config = dict(
    arch='gmlp',
    model='masked spectrogram model',
    dataset='phrases spoken by 400 fixed synthetic voices',
    train_examples=39062,
    n_mels=64,
    hop_length=160,
    input='log_mel',
    win_length=512,
    method='simmim',
    mask_ratio=0.5,
    loss='l1',
    norm='layernorm',
    mlp_ratio=6,
    patch_size=[8, 8],
    conv_stem=True,
    layers=6,
    width=192,
    residual_init='none',
    optimizer='adamw',
    learning_rate=0.002,
    beta1=0.9,
    beta2=0.999,
    eps=1e-06,
    max_steps=7900,
    batch_size=128,
    epochs=25.9,
    lr_schedule='step',
    warmup_steps=390,
    weight_decay=0.2,
)
Rows from block 3 of a small masked spectrogram model, named by matrix and row number. Rows with one number belong to one neuron. Each number is 128 + 32 x the weight over its row's rms, rounded and kept within 0 to 255. All counts start at 0. Numbers have three digits each.
After each neuron's rows are labels from the 100 clips, of 14976, where the neuron reaches its largest size: "top examples" is what is common among them. Only what is clearly more common there than usual is listed. The data: phrases spoken by 400 fixed synthetic voices. In brackets: how many of the 100, against the usual share in percent.
# u: gMLP up (value half) (model.blocks.3.mixer.u.weight, 576x192), inputs 0-95
# v: gMLP up (gate half) (model.blocks.3.mixer.v.weight, 576x192), inputs 0-95
# out: gMLP down (model.blocks.3.mixer.out.weight, 192x576, transposed), outputs 0-95

u.145:105134182120110166159144141084129131099099172141189141081120163133201167100165075113127083120117147085187117144110134126142136144116147153133154176125128128168148150157067054098148152069102146089106154138161164070122142113105058089167162163153084089144141172179091125123156102111127130153
v.145:065084172178122129115085149030127134093092215117138066139112035130158124138135148112124124132109135144129151069092107103082167071119172158186134125130142140158133140109164184155149079123105126133166096125130131096106116126092083109125136142096163098104158116061129143101158134182180144114
out.145:068102190104094122141186133039123104109108102108160139145139121207167119106137188041099143102138131121150102114128125180092104130138114154117109196121140155144128110072090161118162137181138139158154147077133143125104079154166122124140131096108082126092100114166198091079174112059107099066
top examples: low voice (57 vs 24.7); pink noise (30 vs 12.6)

u.9:101166103160109123045146121104131138111105105114121156165113148176255151149141143156077115146093145129160133102091169139164116130156119110150132049138123109175119156187110141081135172157161121136082144169179159142153075134133084132117139050085098130115127050107165106111196129131149100218
v.9:109069172151136131128158120139157137135060146096142097120132104136133154140145108159129084147109116163164127191132133085169075106107162042155137096115117102139103162056127126105093162077165169119080115123089126120071089140126129135100129165171141159069103111124121104095147180120126168159
out.9:108138142083115158075114124119099118147126074132070096151129153161114217118147099153088114121173084133169134114122141079157146091113108100155109132087159129076089103136139135110140207123158130072110122104081157210122142129133158103130102119099103134128116079155155144103121191050129153090
top examples: low voice (97 vs 24.7); thin (high-pass) (40 vs 12.7)

u.280:123101146188134133173162173173136103090138134099065124164108161126117114158082103096145166106152061129097118125154082135047149117161180114131141181113164139100141080122160125141139110124151136189122120121089114134085083163183143160153134059159113142125138165049062109144121141140142120126
v.280:200129144168108110163105113116096106100149100100116111145094085130113090107106067082138093148123101121111122118142139135152118159170106148136123119126145137123149070107111188040123126118149087090177154137146133178091058157186155133145134143157079117065028141110131119168151114167028143197
out.280:210158142136115166166096118167088116126098114139100124090100099077169044137162026092132102174138119189064110170132161138140113158118135081173145143101115136171104083108098117062112148042142120086091153111155100135158072138124102096206175094152091107122083174123109149122129154183087132168
top examples: low voice (64 vs 24.7); mains hum (35 vs 12.8)

u.506:131115101145166156106192120158176162195151115068121142175134182178085128104106195112151155104143088161103154099143111078155157078121099072158116166108080130147123113177156163168136094134131124154042112121117125121134096163123158079094154106137108127126140147057116123134047175174157123150
v.506:111156101177088135193101173143156134098163098163103134127171133136122137132161141117075149134116192095144131145148123099112128175129105133105098103139125184118160115101158101126147107074130103095149158111136124161120147086112069150173136181122116144125121093132150146133133152198124190077
out.506:114126075134095158166087145173127129137187128135125099174113172098208192155096105081146103145135133129158155139155159146127089099140191157123154087164111138129180095083193125141092161091156093166077151155077141129086162098107120153151120191154196088153166136120131177149058076135122110099
top examples: mains hum (80 vs 12.8); thin (high-pass) (55 vs 12.7)

u.111:103103102115081069159114101089126149114159057141108139153151134089102174136139096138177167218143103132114145171141186095105101168089107124187174154102081147042088170131143107122072125109124111184162147127146154173152221135093141144130065113142153126173113113148136122130148137105087077107
v.111:084145154145134091137161101102153120201087103087147185120125173060169238080170108152114105124145122117134147177147147111124096066138126101107121129125057104185135198127130039135149125113180170167171123153155122089085103128133107096140138129130101114124126075096104139134185169119157080138
out.111:136113146116143110103100130124152131121123076132108167123098112175133085105109169189100129042158110212100123157093089168115127093163100157080111107128124138138078119138172121123134172102137141062157150114100117121134060130190122090130155126134067144075135142146135115114072173135130209117
top examples: low voice (50 vs 24.7); white noise (33 vs 12.5)

u.266:118147138132167173166100137112127137183127063168180020120121163152107095098045145113167131114143153155118074103155106081174175119139122139126111171107181123126147147157126136107182124144143148115113120091176102113144077140081142120043125135127114086187156153159105137112094152206115140110
v.266:088196095139127156036182154109155108117092156130118170161115151129102080155126185148113121145084107114127130103081144098108175154146137134056145200143143120041075128134069128139129101150097084151117093128115144098116136159141121135142095123099115132096127095104136115118111125101136150182
out.266:169140097116100125035120106155119117104135142099113105109170171126173067108123160131151058186146125147127133072161170164110078137087159169104152160076149129104156108129171125096152140102136104213078146052142150109141170158116137099126125182153098148135159109134164121090136144158086102137
top examples: child-like voice (48 vs 22.3)

u.24:137104166089124100138147110124168119155133140135142134126138118091119050167172105152121160103126120112145110074144128159110116146135098034116129126113105139104209140148098097187106155092139163103200134100114092096089170152130175157147127147135135127093144172078071134093165172108099079111
v.24:092133070141152095113162142129138114098105105156175156122191118119132109155155110135101144203096147147087143164110095198098103093168084175168126103120100105153082115126069141113098121183132173136142137081126139134167195123137112146105144107110086103112183151073159116160184151152136062180
out.24:159121115115129125177104109152158115128160170174071187107105154105117130178105170202137077145123163109126110124098115099128163174078092165068167143170133163116064070107133155090101139130122144129123118119150140088143069106088114071128174154160119033131088120211126100119255106115173173114
top examples: high voice (78 vs 24.7)

u.533:059186109130085178107170116080125118124105166133171148111144139084105156128157145117129147170127124123146161154149134080123107101115105067143105091152117139178136187076145140113107053127078120181061151167165153127077147099098097106144125149129120156115116170147146117170130139145105070118
v.533:075146070142135153179144074098136144170099146099156136101100140098161161122148107141173146143120106143160128162152111100119102078114120062120145135130090145183166159108127111133137084141121166126133123155139112066133118104082157149115128155091107145124125082130076120145145124122143056132
out.533:191103141135155103102103141180116123131131085152038099137099171154137117146113107167122143000169143138097124123112152137143144145139146169100126171132145112085098074143122112131139182135123129084172144115075103192174102129095162163121137093114180091103126132134140146089088097139117182168
top examples: low voice (64 vs 24.7); rumble (43 vs 12.6); pink noise (32 vs 12.6)

u.357:114100104115172142098112113130150134206080124087137090132089106108111139117129068112142160115164194155113134130131078127135113112123115119138118154107100068123183128163111112106116138078165152143182129100123068061126132113134140144122106166172166089117147180037065137074124121134150106129
v.357:170130088192128136136093130135137144121120124088168136162116097136206124106094118143089172126224135117178082163160126091106168126135112107098151149134066112133140148123122132077166158188145131124122115090175096110152113110131160140186147094083103130152108128175147110193168157180155222145
out.357:164157093106103119134163111148112119142111105110171124131115116109134136111141128088178117110159129177094111147135104144138153157116068091218188151112116132141075102145094066154159148112154138153157118114110089119086150089163097055191185123111165129112137147063111158149124052141098061123
top examples: child-like voice (94 vs 22.3)

u.231:124128116147149146161186136116135136162175089120058157121116156150129106108116138081173174104111066138115139133150115145069129077153144145167103171108135122142160093107167157150126112133159113220072143129124099156115119191139174089168147069130134139112175124050089177158110185160124072109
v.231:126076173153107163191105141114111129162190119114157177166170121151054100112130148140136112138136102119193085132149135103113105113118163154096148140103180082114164131128191152148157125059155075153169109168157110142107093114155154167180103163148125174160096161124178126161081103129063181156
out.231:107047133136148170127077133160151121147157125058149114133097065164088181144180145131099103076145110163152139151149113152098092097122093174119108162095131082143160149187125077155181114105153106151147118118098112114147103131134130087199126193116098125143150119080173093096127148146110157106
top examples: mains hum (56 vs 12.8)

u.394:099133159123141141133169142110109112144172131108121141131105126183148102137128111172148108153202104166131086134111155121078086098184156084150178155140108116185122144087053087155141126099095081190201162109114127102149176109126143162112114066149101057176118139176148130127117128174135145074
v.394:085149096185119134109153122157145134109118140165155152107124129228145096131158199172099095111069077125104112148155163104156142136111109136164090083122123101125189173129092126118112121148167126155096118184135146079153103054052154117144105112163111092121121124160110170132143177146114155146
out.394:148155112166148111055115121096111134108137065115151175151143087124190156155151121180182119079152112091098117135110127153101074103125116110162180064134103135099087135194095063144109124140097114147216144096094115135182160103140174162097071140081155118150163171117162090159098097118082179127
top examples: mains hum (31 vs 12.8)

u.436:078138152168094119075127208115170143131187093118077130124179138077098126150141118109111130091112092099151174031148143126128110164086107097119135037118111131155144112127152190100097101176097144130164114126096136134144118170164157097188127092119108141133080151148114095165116155114174186089
v.436:145138144095131167118118165081109126111150225151131195083126151213141149087168189113098138071118115158107137085150171160108156121124118086158120138161094132122053165150127096159149074156082176124157148150134116122191121119086213115154145102148075111148140168106119182188077190120159073123
out.436:134148033148115162192146151089107108115073102132103060142138146098053165125119158146142139069143118097082088138082117180136097151143162123116145117154152138120053129158124151096092134116145188108143170095124107141162151151105157153128119135116076191128117126075111118149102166148129104171
top examples: child-like voice (61 vs 22.3)

u.399:152125141072139084131144108140133110159157098115166141166115122108133119117170088130120142107127154139167107029125120151117144149147087080116123187100125176095143121143127121140124152072181114109205133120090123132080118177208163107184162143138149139131121149143094168118154177121126133115
v.399:101060127102139083147163115165117124153116152124148159081113122140108125058145120146180088119091133133159119144112112071098195160119151084141135131139121124090108147107208154125119192131124120096117114131175130101125169106124048077153133098121093118132148119087101122135120046122113107180
out.399:178117218148146139045145155086153133150171077149155103096134165149164127115150165118181131097155130072138156140106124084124057104142145183149127152144105107116148144165144095154097141094084124022092149171071097104179075117142164061136125152132121110134191171117146156129169102130126119170
top examples: child-like voice (55 vs 22.3)

u.94:118096095112189132135142087173140139081190134138165125108129172140078137132094094102102115093128130143143150133106123121111208114158106122121159178138141094103157124143120159154146117136146107121151149112080090107142088141046043171093162111145182137098152151067096144168071102119123209101
v.94:142098145124149110147160088153069116109059082140132113113116118145197056143113131132085135122171163146135114124150149155109078091125110081081101126126126082095138126136076193076142172143065165134122146173188121136116204152109134096134145151095163147120063193112138113125091061140111142132
out.94:081101163120203132123167141086141124141034101191081109128089114110132148118112189085123161150076114162103133047132141160175101151118155118092113102146115145122068117084112135171124129200119144089153145167133120122099115114134139106162142137091150114128146134130144156122163113144143181124
top examples: high voice (87 vs 24.7); thin (high-pass) (34 vs 12.7)

u.221:097108114177141130150220125116132150201183092084084091160117096100128135140125144057127164108130111162156140122139108190081141081134147112101114166096155102113153071110183113117104126080164140189136117129117095148111121161140198082110105132138142113101156099077100170140098135115115088136
v.221:146142101154106144123139149069079150134120095120145135162118118182132075141091094080107105137111067142138127118119143124143135139133117085130188131119139123081143101118081088052174091115171063157128143169135147166096082111133132126103105167198124162068087120140158213195124134139075124112
out.221:132149050095101075163106124049113120122097128072126081146114154183163024084144129096156088092122154191137090107124157176099107165136094138158158188155160122122145126128119110097109120161141172171131133146127138148159036126123102156161153081125072156123108105081152130170161123129093114090
top examples: mains hum (57 vs 12.8)

u.404:157152157120099176142082152038117150137146059162144110149145168132206156124178106108159215111142126163120166086205143127106083135121081102130119074124161090188117116082136123130079191086095135166106161139057124177165213204111159105163106116137098104127174106123097135175078128143128121150
v.404:048098144226141090163182144093121143115132150061107103148134125098111120106065172124164167158127096113138121088123118068185087087176113142113108107128127173189117141194095090123130101131092116124126108127148120088137093133096157115143122166171087184145117110165156145116126129161127079060
out.404:103130172172152123142178167130159144094134099126063086101178151106066189135099196131131081131111031167128136117106129126065138102161156131133090063108134073129161089124194099137146131199098140169124109074097127118148106140125158151147094145057108135105146144124155166145130178128153115098
top examples: mains hum (88 vs 12.8)

u.488:149130158144137152167170086128128119118151134120101116163104196135202140117165123107161145135108049148108137178149127114093156064153112132173104149144091141139156160138160091157111136108104136200124134140078130147086131161153136116156136104160170080160161102041058176142120183176149094166
v.488:127112106151114123121140126122079095081141109117081096184170142106104100115052048126153160140131101104150167175149118092133170150132127179073129122115132172160160147166098138083126121096124125159123126091130133194082116175146099105111154177120140133072100092127189164130103131182080119103
out.488:098127199140151134135126125101107138124125114171110119127119143050165167110040096059173131112105112157099135155107135148069172148114109126055158135113114094205190130084164124110129157065157138150087153134167073185141157134100109131185176166148177146108153087130147188081104140124134141144
top examples: mains hum (75 vs 12.8); thin (high-pass) (67 vs 12.7)

u.318:120108192130115133160172123115105154102184116134151138098122161115148129111090072132083076119174181146146138167132126064121128134181131158200127153157135155170135093070101072150160158098098078211164158139107184142146177159149140136146093131120075061128114181138112082161071089105128124171
v.318:119186166092103179113105087147134128136114149170138157127094140110133133142150141111145116096126138103151173192117122146174150157127171149134119146096118128082050138119131149137103139106110172193142129136207163126109204131137116141084165131128171140076132171106090061118098166114139105153
out.318:136133102154092125134174058106077129123130097120140130055157132178138140153153142105147161177168137101127092157145162129126110066115174149108154136158140071120148178137202176094191112147124140154122139121146152137136096135114126144141127149141141077159091089149135119136082110096081080114
top examples: mains hum (32 vs 12.8)